config.toml
arch = "uvit"
objective = "v"
norm = "layernorm"
qk_norm = true
inner_norm = false
moe = "soft"
final_lr_fraction = 0.05
Rows from block 2, named by matrix and row number. Rows with one number belong to one neuron. Each number is 500 + 50 x the weight over its row's rms, rounded and kept within 0 to 999. All counts start at 0. Numbers have three digits each. After the name is the row's rms in percent of the matrix's.
# fc1: MLP up (model.blocks.2.mlp.fc1.weight, 640x160), inputs 0-159
# fc2: MLP down (model.blocks.2.mlp.fc2.weight, 160x640, transposed), outputs 0-159
fc1.239 082:590526436446416557477490477395506581452554564578588534537519505458497443551513502524439516495438530451449550471508503451523611494495541511501518465465521427525512505541431512504473532495447501529473490536423554507538467410519515463502428429452458373448427467510511425495434501507516598505494518469504574460514560440490500526481466458557458554552490557466559455556639576656542549477501488549478468537475545466620604409463482494439503594473507483549518561510501591480453544452562507
fc2.239 109:480592552431514438504579506546523495434515482415559498484477466585552453523520484570501522555488505530521520505465576500438662530541439488523572573464402420535512514462545470388569521506497468480538479522429461586545419435455603425507530501574439479493486479350353524499457487441482572436466489495503493519477558503521512469407529520566400499528467514554490508446562494447552393532459497498564515509558509493518422469453522518549562580524498482523559529532471524490448446436551498
fc1.240 083:484582553511532439496528625464496430426580470510523420451622440495608398459512489536527556483564476526591539581565461561477412504569479483445490408493444471411475562483521405548499485516450502439484471527451479451517545431481432480471448618457520564455502490467502495432490418492446515534458460488569466507595505506476528581565507408663474511570532533526491415526539562497582492449491557484503482483497530463557451568481458491530497472530553420528507556529501510554495475483503548
fc2.240 096:516510502484470543566520442540504604508394534453513483592465522521460588535482460415515500496456501518444502398592589496554545379464572454589541514458521475558519404532484495491427499522493409419501446409520473536544647515580479577446540441514496486434455530536532473553474523538401475513464505553453457534444498485458453429446485469476586500442506529406471518448524455624473588483609519482536520496583441511521534455494498428505476435473495561488430467446538521461504544545494476
fc1.241 076:435623562510479591647500552523388559414541477433596532526438563466490471448503505565454431546506476508485484526505457496514444525445514527621468524531529508496539492584540513454445512512474501553583505548462486524506486570507486446549482473433553588488527487604500441515439541461556512416635425464567457505614511555564473541513472530581542460460432468506467469528488509445501470531459576519527557506451541519481532522472636520516455604503469545517471496459469528504445546503397528
fc2.241 074:550533473564422439573461500518510460519420606474502449474490492515536527523531498522555499508511571453458494523515450539574403518457493536481503393535468542479550495604542543534507470427448581553496442500562551388493479547597552579454549490583576474475611417594500542414473460477499502554471464545541475592490470529535502573509482596537558473429515535418486420459526518514419481495472469513526564543503476505502483617576399535521474433464459512402424629495520460503501542518512494
fc1.242 133:516446458550506485463613603450493481437434500473483521529480565429418452552542596461492497531489460454594431466427407425489507503555444464518499440517478530441537535525512447556543520507491422485541558571554526473558522534497518474584601486495579499454497483583522454529528450417477454454556487438533568451477471525488538588499452413454448556439515520489539571396536431538431462532505636409563433535521516521485451534497458517554388467543505518498515495558535461536390401532489516
fc2.242 134:505458523506425532460441524597519526479481554457477504546434505549498507504493469557546417475380563448447500388588532515565573539480546492426539442572543443542397532416458577490439437484497558475532489595474421485476510501549476497451431537561453508427542508501447533547542463474469504559472455537465495459518436572457485538443513489448645450448450473437528481541496569511555541570459454582466515479493519564531490443589478426526473550497574444539501415453481604482516514585442607
fc1.243 082:554482538580442520575485508515577474521551436530460522534479524435560517526445490500527478530577561433544560458506587507440538537477573487499550452499537539557429546503442550541462516536463526527518609560526494465674531415566522549460585511429556494487529599519493560525536464512384439455479576497527545489532543450418574500515522542435496445499443527486487411582482471451503522517517561548402482591612555531520524466532536487533510482608516578604472428509478440462436479501536548
fc2.243 074:467439492495457570498465521469499424586621551506514527570574533490404463482514545513429485526572539453560467386440488493568525504493515517496508526549553462511450478450408493528441588487537441564446574645470503472419526563505626523503359614520470552513418566590469521479559536564445485441567488471562529495529530544545550589496536581442436452468498490501510478474487497531585560494472502531550514540495562517485555518493488497387487511530511437487530437459505577441529535530543478
fc1.244 091:555549602529559467594457500371476433464606483512568450538422481558524472500496527530557503575463557482618479542533485524452484394559497498526551406446493511477485570515538548469479495568534469484526553513692510438521547439536450480514437516459480454514530476522512515458502439510481530536476498493514442595504528528470544513569413495568532489550442556505567505559524485501496535507519484551520385467450607502562464505452432521458480463540476524456615498543462364494473561414469511
fc2.244 088:390531518436518532441539511518488569522476502550458486571529493482435499432475497511425527464541506520460480438484555480498504550480452516563511596576504470482497555447505539484504453545477561556423571538472514535465493516539513514547384554512595547455465469535480506538507452586545512451563563509440597493569520482495477569454483516375552517620444443434448480484420490524516413423496474426532482414531531538318580484480450550478547493475478477411449461494516620519459421480587545
fc1.245 094:487458556512527503523578499532521452561478536442617418469446510478476564498467569452533485519499643511445541490507517505528529497546493595496472594555487431521411442493441518514574482480594507533443531494520549578459500456462453569577543491584492527490422481521405531426492484533506558566574586496553567462556548443481547485472445425382474404517545531505472409576484440464555568502465491516432520489435535411471460487509519523554516429559473498450584454564511512494495621554565564
fc2.245 068:481511561453497470492502485515493547455450507503614408450474424469460515466456571384539603489577479397482508530557527498576534519422484492573439585551496460505474517521409581590454444495546466502428535523450567606508520480502404533629547481524431464540393488492604509454481531512536523473486583532545484530441472460572470502460464530407497528592571499420518494416500500435562552544468474481394501480448546446546511452499457503440557521476492483452565474423489511513560518501577475
fc1.246 061:536470535487558575513599539504484622420518447567518500555567500566499538523492480586594510495455490523597518648543539427488525506509534511465552429551446509471518556525540564684512544473530514589478429563557492526507557504547456516537520402554476448527521530512507513508529470547471587528489465477409503501531494507499636525553462552546527531561461544463529457425508501489448579545482584537513413601475521422547516513439485518474498539503556588490498478443487526441403474491462550
fc2.246 078:556446490595455487512429448461502442524479490511438456445520456406489454476517522536563471516448543436433477509499462480507394496455522467461510578512466551470493657556507545572450506418521539477478499486530465459349548566531441617422523548537514553530528479489614475521563464525514451543528506415543457573510411500550438543554473488540600526538465451457417506539524530598420504538496501523440482440524508520442538521586511519476535477425513447448469471551539461463469374498580573
fc1.247 071:530530647576591572489563469510432524505436480576445414474510531588556479502513475503538444535558486529469472525467474472494392388565562539525533576585432477507508535541469583581475464532455524537515449494474389532464470491470513556496569494447433442461539545430507423544543516541510545422439576465503540486451516420499488582482502427503493432522537588538514503509426473480622483455547490523497460537481408526556461480502522520524455669573495575463501499478449507459528530555451501
fc2.247 100:568429448568414509549524533480479372541434439508399416479583536440514439521512498517509533426422580441492460521585444420447493489429601457457497470538446506517414597597525555584467589424475571410463487585497497439470539585544508561486565524589489518431551544481568525511565476486483434488524471472498462530499506546510468598484497426485575483550468479466381454535468450549425476509479467564490473508540506484572460542571504539468535500481533460526561521468498519452441465550543496
fc1.248 084:507477452502501424514443489438521525478449497491427520491544516515418558506462500487498475401473462520443526481502562536477596603589559531594468486503545507463499467546563437576478492488511504510508453405486582485488489524478498497538538529578354387355380450497579491520543553521512555521499583515521489541535497485512486424510531623511501578479445501464521468670628535464469443432481481528497492500464428525485519502429483476508461524509568521389468517458502521595496454532509439
fc2.248 136:448625530458502542526438519529554456581538529500490532492484575491541505472505478493460530568495493570519483423504446585499556570533498564499531500455525492411552480446500485496557573514452532404528494555523573448440458505520527461521515497462473437485595508486466436467550556525477500497513564477551526456435521513486506519390578481512356490427628430559425553565598494454397534519556471558520548521510595403597505518454529469495488583474482483536461551431591437568471497594581477
fc1.249 097:542484486555547484473463466553461500479466410473471545557466530485508406416465545569498506580425455561432500540482436523496460553434491476566519504442521502498494467439512515432475542459384458433510471599413450506549519521458613467417558468495436625442535540510500454406484457396532436499533548530494507509458504598535466485487559529566478501481419528516493520562406632438477427502479503556568544522483590560502515581505512533462519564486372493565442541519453501561584530500466540
fc2.249 095:552474398530491562503406489430441514497499415499468447517497468581506558461483506521563459533463505519613473527412495597494481577388504505495613514441494471551545597546513491513498467470520571515504445473517521455510458524535555502397534537539463446517518467535563479403443443466518479540506517603446419539484438541538459554496488491633468514499493447406486512428425520505466471619475528510462521450548539498477499583570455530547460380490468428478497556653481430552515486480484543
fc1.250 091:492510498470546565446507485552471530483517428434509603634624556495510573538465528514526489525550475538552479442451464502470557560507485485521527521533470577505532485507536492504468651608427373584561487545525456532576539581518513510475496570443513485530556535605455485492474467480517410500492538505535516593526556555418428450491521452408481585480561507448523485484525530511446501570474474456449429574475581552492442581386512550493484489487477468586581574441521508544498566502542522
fc2.250 091:574566528470472482518563476477561544467469563529585513564465460479376477438561557554540496467616514503532559449456484528583525555470546500500572506498528509430539525527527545577533446476520511587431494522483431425518505523532520468466513457577508487485398527529509529551543515561458481559533482456538519485452446515531541584468562569524528410370489477512615540499512474579442496510451624372531573481511507457552525504546401485422523588500444462375540484491410556456493492506452470
fc1.251 102:536460383506528598519512495526438539513529492577459541497542541511460488554523444566505549529531554483442499564579529518574574524414429548516461547464405587416456499592439424459456490475522578655552462497496512436525481504465476531479511567482515495491482555533546406595437477487470430379528518503491480492507447454518521584497499504507427445506520523516490469559546420501551482488511457425421581405419592557464528486507543510534460513442455457450475465423482558530422453425521408
fc2.251 086:425492491537525479587526503516556450511480556527521498471545405375506546512509529551537479561464490441510505524499505505488397463648469534501513554492473493555527517471506481519536458464501444447542424590487470479430588555539623581441438462491487537498468468517418502423553555561555549479513543542514624506443553584518462440481491537526506444516461521557598439523457484591500475480494426568586471597507423557507575520626500470535514492424526462570432504576547417466495522465446537
fc1.252 105:517467500493540641501486481501498501436488548409526540456429434516432421469537455519501536499465520561455601549502473455485487537505530484464508593477579526463409502513576485538497501550505475599493518483455443478459502482383535474477516424493442443474502489463561553484539609487589512543485478485448573532517494528450528391519533539534537611484459437540454447499490532562539456465542481522549497552489529448521555506364479498450555517410534396551315511411519408515519571488516542
fc2.252 092:492602498493526519453492455520469562562522443616562467480566478508488488491507542512478377460543554513537521429527542556505559492470453527590477514534502493507546454549572487535551562476496419463447476586554486437546561537495462417477508482412562463543474494554427595406472431525483480421428445467466429559448467523529542475526551602499489469457504525565547475512564474493472498488446478409464530449570508495556429541524507449440545484421400556402613517428523577528586415504591457
fc1.253 092:532504504491561502458543455537533489362489505488491504465523517518482523558429482463504469293458473577526500438572485515427472520539449413490558518432520545475558510479472455445450509538533554477367539528594436618479447490559544431514485478451528484511448517586507461578487444549576564571522503613492497532424517501507448510524457541525542467491498526465478549502468515521465498519449478521424520573566566517482463455508429568460597460499584610562505433488474500536582457453599463
fc2.253 101:541594494601501551544540461547407438553546418489535507424497529507588501568467572521462523556431552389534610446502529574524490485504492535494485536532464457465531486519602576492538593377503506530528436512449471501427520520515532466477574447549613506441633507497415527505468589520513545412483511489454522493472488488459500519481499512464444523546440527453496510520508527419460453499520370536522523492464436447488429504506472565535514573427483565555410518504418427499438598547533533
fc1.254 117:453566541518496541448410479529434543497383512538487466474520570570419456424631534557567504486537477464544587457460499470520385476535423415485506502446537523509482486508538648410431504494507503555531536474492466510504462485520454482542482611475580445522469517572579515565466477522542532554391481474510508528484489492449521432475416548502589535508468511480600368516507459572567590549464527530480478506492538517533544505420494575590452526555431580543502503496518565516577449493487511
fc2.254 126:395476499531408483545492434521535465542473518470505417593521496403458526449465504478486475497524504475479501500493497562515470511506552516437561541440599583459564510457455558609493568476500475456453590490513526521499576611437455533500577525523513526584471469544533476516592458542539454516496495466526440581539550431524491480556490435388505444464531505393511529599480507582426520411517485458493506464472548384544558466640513488480555526425514446496426474541562405439467489496588560
fc1.255 098:486455515483528460464539597517598496395513502489452451552404418419466487520490498478515500498501526501499465505666396531479530563487531495518518431543507533469571442542530517519541460511499577532519527465441525551370462451458535569481498499531438563480371564499560441506517474411576509443538475534473503528429416555478548456484520517487592499556514440578580462467452478507499524549474604499587457502470426593469572508458516571520522473457563476529559438474589581575484477499434561
fc2.255 087:502562450492544473511475409538429439564537427379496395469531589487521528438446518488539445466438462558575479521512615555506532438551442451542476562583546519500543490503573498455504590498525407457497496426580462553500459534467415479475511444430544481528554447529488497519491503534453464489584635526542515494474554483495411477509451549569409509567520518521386623517453535495500504547471469508478478474542552374448468484503474516511490428423478547545543481546491416534510600551487542
fc1.256 143:494617456613501508495505518543476454508511479471465425545544508468483500459537503542510430532484500547444403545501398528572554453500490506436568418419492516468575469475541462453461583497564449475473500602494474458626475434478576459419599388545549509457485464485552435504578575465515515365471547556469491400562488539542453469536556549616533430467521480482535578450486563536519448514449474483534474570512543496427468467599430516442492478511484476560508472528474456546535455557443502
fc2.256 105:503475543584554529516486502450482538474525438595429496459486472540501587539489430533527490472420468462515561412488468578609501452451505451542552384604575473579602504551574473527437538561429570437518472535588549399521496506573539470420555447479568467495582533524531443493491455518481402503482534572494466525448505513479525566447579453520498537465464511528465409467520525493392616544502407503522421448579553460495488521505520469462448420540450513476491566484482518508547537467584525
fc1.257 117:481486465493438562522449481464452475423528479450550475539513520490534495560527555553426466522560482479531460529518525580342453519595537539481433495639431555539558452510548540479517472542511537563609555529491588545523457526490563596411606522528530549495545533513430436529500464444444456522573518460514494476553506417485429516559432499447488471373454549509538486477422510444574477551467423522542507505514467539462457531503555553610483448562576473503520505559461414580430562546504524
fc2.257 134:505415525491534488440467489490482462459484466490542544396455600521428507515535544533511495543503518615493482585467449526567505530442497459573597546477471439421443583448503495546518460351473488466498456450429500567458447425483415438530457534438457510438474513439521603578485503437503528519533541514502439431549433469553487534514471445504565434578473436472429526448557473488487537540523604521476422487517410522505521504505489418483502558431513542463598410500395605464563509553554493
fc1.258 057:544498470550558465573524564498527531478423514573479653397538521552489509564531461525540540484535465506522487494434479425424437509529573505519538535512583535485576544452471558556488527536524577495465554550484610511577539402586503600474516494459434441459510503408496453564462521515490374532505510463580533472539500521514563495470542535527424548513487544464538430603535483528633504437474506588513446514405526559569484516569535505470475542528553541471572521450484589499530423441539558
fc2.258 055:510511492510513539443488468508509547532413463506538609538489471555526506565413488492459625482460449496406534582523520455629523487443496456451510569496578568435456469515532470539426539510528553517545497545529491532578512447486517497524542530403482557482548579494551367649515499417588435512525425478523487467567512516468483580463511415475565567487573504450496508414496487427574567423503572427555561494598554499461513471470505458435460477454523467469524413535510564556528501442504505
fc1.259 099:497504467459483493468507436519551501540531449519572512548490516430514434530458432398549497498452571519446502534468497465615516409459496446441431534463481550439497564450400474468523539447461466490445555499533488453464505498421480404499467474712646605563506541497405476437479462509478513455412486473512457486469585473466531532459527496539444496477437547457467459534495626576603526514559573480525523490472497489452409496515489491493540473479502433487445472553437410476471543540545455
fc2.259 076:495527548539670460564524528471515449519633425480520458555499515521495517529501497432543524552492481413527482459405503484489487499568465556559435450468459525525508464496484536519551429475509500503552547515549556450414570472394486469531508405319388411478515426547503490398506527477577574539512395565524516463459500387509472485443505505462445525516600559548488521500501427470428499477512399475487430465477488454493474491471447519458507506504528474500494548452500454584501482547590449
fc1.260 106:580580441546502586525516451534429547519452508548602539493493519519591458486475422533538606468480538480472497515504571434541422465467631464440486513494610441449504490540487506583471618515475566532478525450415612489495443538535519487486519504415526475444507517505502467492480482530407536518405567478581506496497522541530557559473498441540424471590566485478543507454576487548483442479466533442415434456572560524477409521517517548512549494555546477495390609561534560461421518532506473
fc2.260 093:534437468592440475385404463478480540585480459502449525459444549435525542580421479503467441440527504507462458529586531549504464496379554531537413494524504502548455509498564545500511476473468499430540530527480522580446447469534418524568568396469429393472606539439510450505529534404596465495527531576493503431493463586526454508434501462520408536530464473514498469453477485495562538577470497553437506532530517489416421562457417451484482493494480526511592406428563511521546535456583464
fc1.261 110:452537441563500547480494520542490457407484455487462459464452523588527516519408430522468547500453647584343469473554488497481494539513538469526531446439485376488614560535469488491489513557518545519471540563523526623467502540504456559508456479458447435449455604461449562457476542476476531485488490600502476450475475506470530505554504458461546541464484381565513499424552573467528627464497457472499532555532528493527507602610487583526524446571586459520547539527530525451464523544530524
fc2.261 080:500495533494476462504497387560435487510498393505492555524511456453555472484495552608449537456391491448514540490539532604510528520504419543508420571445495482478471502534528437468563506486561486525503472534495420391513380559447565506406552461485512475604489566443541471494482481536505535527432476442489440526522538503452578532515492502526517532457418431544555583534447473456479546563541582499474515545555504529521397519622543660496512525458547409518577504530479486466533476414395477
fc1.262 109:499475509452560425515533537554527518558543566455518457395488569454529468543403497414509533495482543504467459526548547442510488468582429520389439498585519504492482456531424479572566416411494581452418506473482462518428449537485414562552523461541557491505469518520398551496482528480509458591501524494607529525512583477471497524535435348403506517503444503509470413549529428468557496466506504475446648394465510480474524439565479508501466489518478571440583454546471536459493557485512439
fc2.262 083:579481552555484449436520570467493531515486531505499435480443533440513492487426548367494581491496483451440489509576531407538525409519468569466418573585460488487541431500461508595470468448513596472461606438498533514448513529448448556627540507468448444468472474499437454464513525519526523423405591573516525485560544454462536534449451425448511476484504509444536444459543423535550552590488472508466589428483553517424516427491483416532487546550562509505624489534540566532473573490551474
fc1.263 080:421438533454509519556429448485556508478437471513475536484475546491549587475429498604514467447447456487476432477525408572490498536394554452560524484467509521561466548434524485470473477507483418474515460557430562446423530553559596472416446492450387517485637539436508470535573564489478483428580454472524460490543457522571474507585651534560453515472415485594460546533430517521491513455558557569577445531569566480410477519459568506511492493506553509482520461452541507453478445476479471
fc2.263 083:405601495392624495495553483497602511473524413534492448623492458510473488510471444557472507490491455533522547456418502528528522506449592518668551421479538473496548475372456487459525481526508453486532471508546512463578416484459600440514550482446479552483490457508453532541457553531493521496485575552524581553510591439510426349447511538451506528534507479548473554464527540498585515466522503510555558478451548498613510470518500502445602531578508545475487542482530473552502438529491454
fc1.264 078:417475481589475551448362461549560533484439521519519453503453538516535425503572499571557534530457463558458512588461426457501487541570521495551503442534479557529547440542559476372495373425457555540492499551530479494448552491469538502446482556498489516501592486538506504513497584524486541443549395453512429505496503494459479522475387587648487551382380516553443574441481508482512491546447460517511528522487551499527528414544481495443488500538459564460428473502506520464425444563442443
fc2.264 073:543494426478487534506482490553486520522431392466413618465511368494545577493508498442528507498522492498570455532431514563506489580410484563535511462425554515473525504515509607574393527532533530518498444444537517507445502476485493473499604417515518417470441531452478482455520502493544451435553571452458480437529507556587424375561556413492480429584486529515490440481458495502466459488554494504555513438528501498507520543508433455538568370474437558471530468462484429458601600408488508
fc1.265 063:465537485488504531529443482551548625514565589549506549593552479577437540489533468483521498476536503490492535485460381499466639503506444553548482458530589535520458563572486527527405450476426474485549473517516532493591427470549549566532458566548483510501474500574525472511667528505476506552516530495517458523515482500508445485519482510487466492560476442489540484575523394506584599449569563506435578524402462607517478461481511440403489569495454477474483563513416405565488462589529479
fc2.265 084:579583463539511498471576528519476510526482470412506537463424537479462528490493468480511475509406527588497469527511447543509503502542549522447534355462440600464491498476495534623505542509508437583519461592453586477464597512406494548547595515516450477517482483456467504490509477557519499384487577455585449508448488429571519442349518459509393429518539476554499542563552542500511489470493509524655544490640516473480506511524511449460487511549508485501459541497591452459431489494485448
fc1.266 075:560500472478571480485479441544512494536470533487496469507563529451567463496486409496579526493511507492454540530534478484442486553478490442579399467497539522487511588492526554547487454387538476559486512534461514573443351472495455495510522432479520557503590432461535603499499532442473603537628501504471487482495540541448462517523450679471496456511455534394529493526504445529492528448432567503509518642644517494415434458582516515495554514522534568425566534498513513484432540451532466
fc2.266 111:527495603509520400468456531439513414474531484510494392485544452481512460443562512453465457577433581439487609418446502579514502475521524520526491537513380507519530511496492461557550454418542480606498521549582498423447432620622530527478474466498521431533467494520529520437499587565572612479562508493547530524467523518465451560527477549499504567557488566459538404480534511528415527511406492529492438493456419546497453474444533555390523526496502459410483530493426533462529557525431486
fc1.267 157:355452573639595631576625594598558592531522548494534472494514520496511499500506485486522465513514478475520463526482484506407288244283364394422499475476494500534452512503446520478498500482527483491475516554505502511502482471471509495491504499487481483506482485524500511482542467529481495530508482512502472461531510543511484482520499502513538464509486501480532525500482462482490521527480495502504482513568496487534424516492492489477516510517504492528514467504487455507491476489491483
fc2.267 145:509493535569592552620536577603520483531523510521493525456497470456500587533515508493454496556478526455506514512526459567369309302285357413468449521519552503494504484504476479559471499479519514455480446459501507538467449489522510491515480536519522515492502534540546473572574533532551527532521532548541439529516582504414519478503522469492566455566509470503513486519505486499411496482522512529535461537510548527458461508504467480488503598487548492498456485512557452437543483402526509
fc1.268 095:487537488429528499462452531485610519442478542423447526523481509533407529441586492488552458372489533490414487513513586484503626629498470469547466484557568523459503509512561441495524515481534539485473537438440528526457469543511594553458442580542462609538548538495481433496553531517465535423512508498533463536502495539481525482425456614550439600494469475551566473461496506458530528513589551403497596518531397510444484566423404576493456550528497422500537547531443588520481490577525472
fc2.268 131:538556409531545550572472461507504519567419590472476475516501498386494527456456500499485441533528471496558501468464483498515476534485575501505540427467542508427547542546482588589472541542444495406446489484577560563484438454495459474552561493490517485554502475535480482511580544481529486446617550442535513514549543488556433467400560446533487466498626485507401496567558473504495566492498518553506541553492622398508552490524552418464551630474502534439442477361601421467517548505530462
fc1.269 076:483482472426461461468501538466527449495458568431438531510510491497456547417590478474559393448492558522539392488489456459481576508505538515585471515530512508513565616489560520487470536526500430530479469432523558579536457426548579438607486538491560485521541472615503448412607605454475567478547536547487498511553525481480593479459420484467476532507522445494543554493526382467416507465556516481530597472531436438549445467561457552546498526562447457480559646487563541483444497490462495
fc2.269 111:475499482568531417542510451508535557493612473447556509456468497525416555512453473491508501536548481541375467466571508513517482555536395561480481512527481530442558557570462494596478601444514461469572550528404458463452497515407527534486552510515439507495577536477466523508443451462521467561505497428672451520508449466540481517540585529566409437555550445557469466427585538509567433544468492569489500476540476588478521529452455483569484567433496538523403456489491497579604474540417502
fc1.270 095:507515543568587552539504458539504557420466544477565470515538452492477465513473572465482404573528457447530395468511514459443416331389462452498505427440496460606499509484482588497448458509509466475536492610495463533508491425493539435558527470461478489634516512513473555485549517506460543514502519516550563540482479564454491478459589495523596462525529408470546544407358414392500527537510559483511492540535506444406455487439481474519473540496546537510490488397420482491516508456497543
fc2.270 124:451569538543532483492552530469522551504583493611505439515465519445475493460492496530509522523499539538485577559429519552515435485397455518543512452547523532481454578481473504511522504467493509502457577486543492441513485604430512536348522547401513613522525487554580473501483475588603461462471474450484477477486487465503463523588342506476399470457430509419545495486453488519470462499458527525584476450485490501555484522560494597429591431524453464520550526657464508527487485425554393
fc1.271 074:514482497444514566438420496450511495550562405406595569513512462508535476477513556561555502529431564488481457470494364495490510520463480480526440526468570562551547563440575478424516572534444454546563477672416493443501542493523596447441501490410562450452509431481481539529481624481551503453521476561492406481500445547535453528466466439543515501539451556554441522533488578487480583542487560502526572512564550553535484511476522499513450516459539518501447383540515604493463457569446531
fc2.271 078:439469418522422487556510559476464529497467445476551481516574421558473587567586484443473508498540530509500466504497529546574443594397581553463525450532591465549462585480390534526428538524528488509506515473429447502528441509436560542490563567541546417619385540572550589480535442537534489478571478492450493564536464548584423528489498500470579468596464449548491492527476550558489423437554535539479528420565505488545541568504432585478475486537455452458465499474479475478575483442425522
fc1.272 083:484440588437447556445467495516499528433445519569466617532511538508499533577376442500521582526517501439467474585491465496465507514451561512435501446487562475549462480486582509454476441494514469500460534464532471643472504504544470515529500555466433558507558512512426546536576548472545523534608515487517431418428588553527449462631497478466608461420526441565476459469492491460544608484489517491472619574479479629498522445526484552555505401510470578514544444506528506481512500569464524
fc2.272 073:509503581515455449460494444493446460419522483477476463453496544504460510437475500488470611506450435592512527465462482523513513477457404526505378493444592478521556449442512573481509613448538632559514502504454511414478423525370442447541578544556478567588522471525495468511458526516431446506535514499470467504478524505486511389529592539528549501507463507542476532624464552535524513612547467584432591469473612540478478488405472494533455596473537442529436481537510540448441494494510463
fc1.273 160:502496505563477460494529420483528522485501588508581451451464588482536506397514543568479553435543478440485507443411557468614500404458467549471588530438508474596497479479487594533466586551532480476561474447491502525536505533552500561539547486537462457480512480546582542517537462516439495454498478485521507490459407502373510500432497533487395537542507478458425516518455328490508481471407575581530553580506543562611440438483546504474492476486596448443441536529514544455588463437491491
fc2.273 128:498383440500475530456468472423530505489468484580569510590500453514490511540514414532533494484444517509577512561431552479456441492483533532459496445527491553555555401496499507538386476507396444484592523548554573544492542536494499598445370519448512484619503517492475470444451559457578475426513497521523508487537519495461495425503469459517529528419521609460565503574456519463494526431438432571528429587436489416459495541451460440533473483623524549519571462462567525612469538451548495
fc1.274 128:524486509453590437554519425435506518433558513511527530599491418570502469537519519529436496486472408486487483498493501523558468556486499646414511522452531483454464517508487492524401556559465561488521487520502511572457427441472582462554453539560452503564490566509411494390516544507522424516428569508536566515418533508464409453588566490560521436468563575416482414545511599512533450571541540535577497500432544447447437564511484542562524507525471491559463548476544488564605495403463448
fc2.274 117:542514443503447593502455462441412509475468497546514510450462629478525557439483523505530419554489533489577484493489576490468557410485576424533463549492419507468502483521590537531561551440485434489491500479562503448572562502588453515363479439439584457436496502493554531502403457622486463480594419508459475474565459511566538497460381524523472517430507504463575565443483469575441535476485535410537487420575481490445441476591455472442417491498489511502585528498443554477481478465547494
fc1.275 100:553462496460446562576545490513506487462563431521483533551498475464631558583528542568548566520533582524536518577506452485449442519567527487474485638497561530507534514493443516468503506468492487460491461527509498331586444462509334484488462533458531529548611365472525498533556521491573576544539499517587520505524470544474539582497571447524485492537458503450494450536562482531469564478538456487461523465424502511524441380574539561596478571462454571555490483508467480472521464514518436
fc2.275 097:495503532524495426508426529450525555503550479598479484467506487461550619516522573448543525557464518468504476374563611439609511458458551527576490492511532524551369476570468378478449518536526565439531486495546372453483445473521502538571537465494520459462488563511443559441525451541533549408527423640535526513584435542486479504546477498490531481484413471458574502447508427526519579535443566493432498497482408609519511515467424487453421487525438485516507495492478550512486565468520470
fc1.276 132:596504546567508504501526484534548514538521491483524554478486503441489486514512422511497467450402476516470524403514523524584609557503407447577454459471482459605486551464527675390387496574584509492507545511464584471455463513556482556496387484466388489458497481476537487597487556590539448507606515438473569585560523510476523498466495518542493529483493466411552455541464441510559581493493480549401421585488498502477566469429477465463464468490467497536464552457440531490451500466474513
fc2.276 128:492427496513485574452491515535520524426426486549587538570451543581429489545545488535451500512507441527438456557496597504444468430562537476402515512467546552552529451498591414480492520519470594533505526585447565572538473466517498426645484448450443437608543536519470478503600458460425472459579497491478562491528539481457492558422526538444520585513386447507539517525506532522547462537483474490548625462515533502416447550398438454522480480576468496467454520493529550459540478487519610
fc1.277 160:548568508492414471575577529554536471616517520494521580480375502502556517462446486507581508599435495497448528533519479544504495512486574544525520582498538604537490458523491518538478649513466644498413515533456497514576433456489519469536485549452518489527591499500489469587551541567448530398508470524489475435550520463489596481506558430491530446593530530501522420542474565578486447395419474467527434567533514505492511531463486562519518474444442489608554516551549510534432465448474558
fc2.277 143:517597527583567453438508514562526577540548426484464524483516466486510498508532450505582445441451551514479550463511406601503490549561408493531456519495515498529501501511486504389505512497505430455540417475539493539519406536444482569482561403429519505503541536560523388535499563478538419531531538531486434414398520467407413526490494427512391499491499485525492456417431489437529554624453515538583482480490458437483584429512436446459460475518508561519462435554522530537545581557532397
fc1.278 068:525487428525511440406544525477489518463533481521581536527449566481516495566454499614555519438440522553408583517464530419588552510465473437525569445577443447416510407485472542464459500558484565516572519589560428535399515582528445532508491494582475490546412523440503491465447464487642509533494467498475527443420406495474561580478493505492531442540450521500530465499447493440551506567442459466518497592463452488607539454503549464550592571518538455557506512578498520508548537501513602
fc2.278 065:457613451473464531594558537488507473528463468473549450483524492459530544475401481452495517457419529480613505544515460533478465516489451562503505473405485538437565427512550541536525485469439428395533374458553568517489520563528522538420541489516545561445531457445509505523471515552432437484453545499470500562439516481479501402471528487577508480506596460467518476487506466495502549520590455564514504597491530447597441509538540476576493552377550529576433488518576429580426593596410505
fc1.279 098:457453468532535523538498530581559602502485582547483461516553523530500525592500561496541482458506461600412506545520531462470487483467521471490464490516476524489519498549524440500519499518525406510523476547475460469496539513476450521556612530372310482532466542568655576543565519584535597498563518553510516435544540466531493475527440538511531486459478527565504487501387384391367432425459438525446460485478470536501554509436520449423537533478561540478472501476529479558491537479533472
fc2.279 116:492512622533500554552505566532580404562589471497446556492430600553575462469547484455558555567438578507534552447500509591579512515509438519511434443485522477516482559452564558528543474411486591524452466514559493459444500495547493453412509457470445448435650538473482574487562540535457527525516497521484515519363459555460503472498568514479479481460528524418491524477486385388408512517476522427544464475541490449567430505484537486482486495488496455581539525416438590529508462547503487
fc1.280 137:451516533445576466469566541506504491471526434491494572491439470395368463530428453427546455520514520501554558512513554517593530514525468447584538572579497426526347522460440498466608500489430424580482490585452525589490456529530546575521521483485482522503525520436519518498547519397485552506484597472550491470594514467632488476532487395507505533608515532390517557512462568578470482474510449475469434500553525544494586562545453544434482504559488533550512496527469448535540511455517509
fc2.280 097:475478532554464553461492453431478523517526516550540462510535612498512474563481500481439591508482499486528536344376501503509575517448503510520456508516469433577497543473528532502500487494463582427498529555522593424485544500539479464534502489372537382621487429558479480480512517487443445497495527609422520520454531522381471582466597531439532499436546410448583603515467475464472567633527488452504553543585505457467444449487427497460481552543462533469486532485512502543493466564536479
fc1.281 098:397539484495490523453526467611563587534457479467470488516530520449522497357501528441476609533462543607502554513541460506493487486511492557612450540491483528441448502453496509562437521497492562633544488463506548511531506599495503409514527490546467668497512503501526418582489515558444534493420415489488479554527482566525531559504550552523441474585540510495483501564536502444496480428525476525458482529596532394469412512547403534459531528552434433532529501546567538494446417504427523
fc2.281 075:553469487525531511443489550537460478562449418490405479498594536453552473425469487494519464519383568496511463532561512486427445596506451488489477425526475585591585598499503476476375573556450575498543443490580551474531501566474506523493576433553519529578545415574512458443475507473459399447556530517416485586533580539459459464468544413547458489555454421567448498541450561518386445526460478552540505488472508557437431526561479541501480492484472540491452600494502506524469496439504438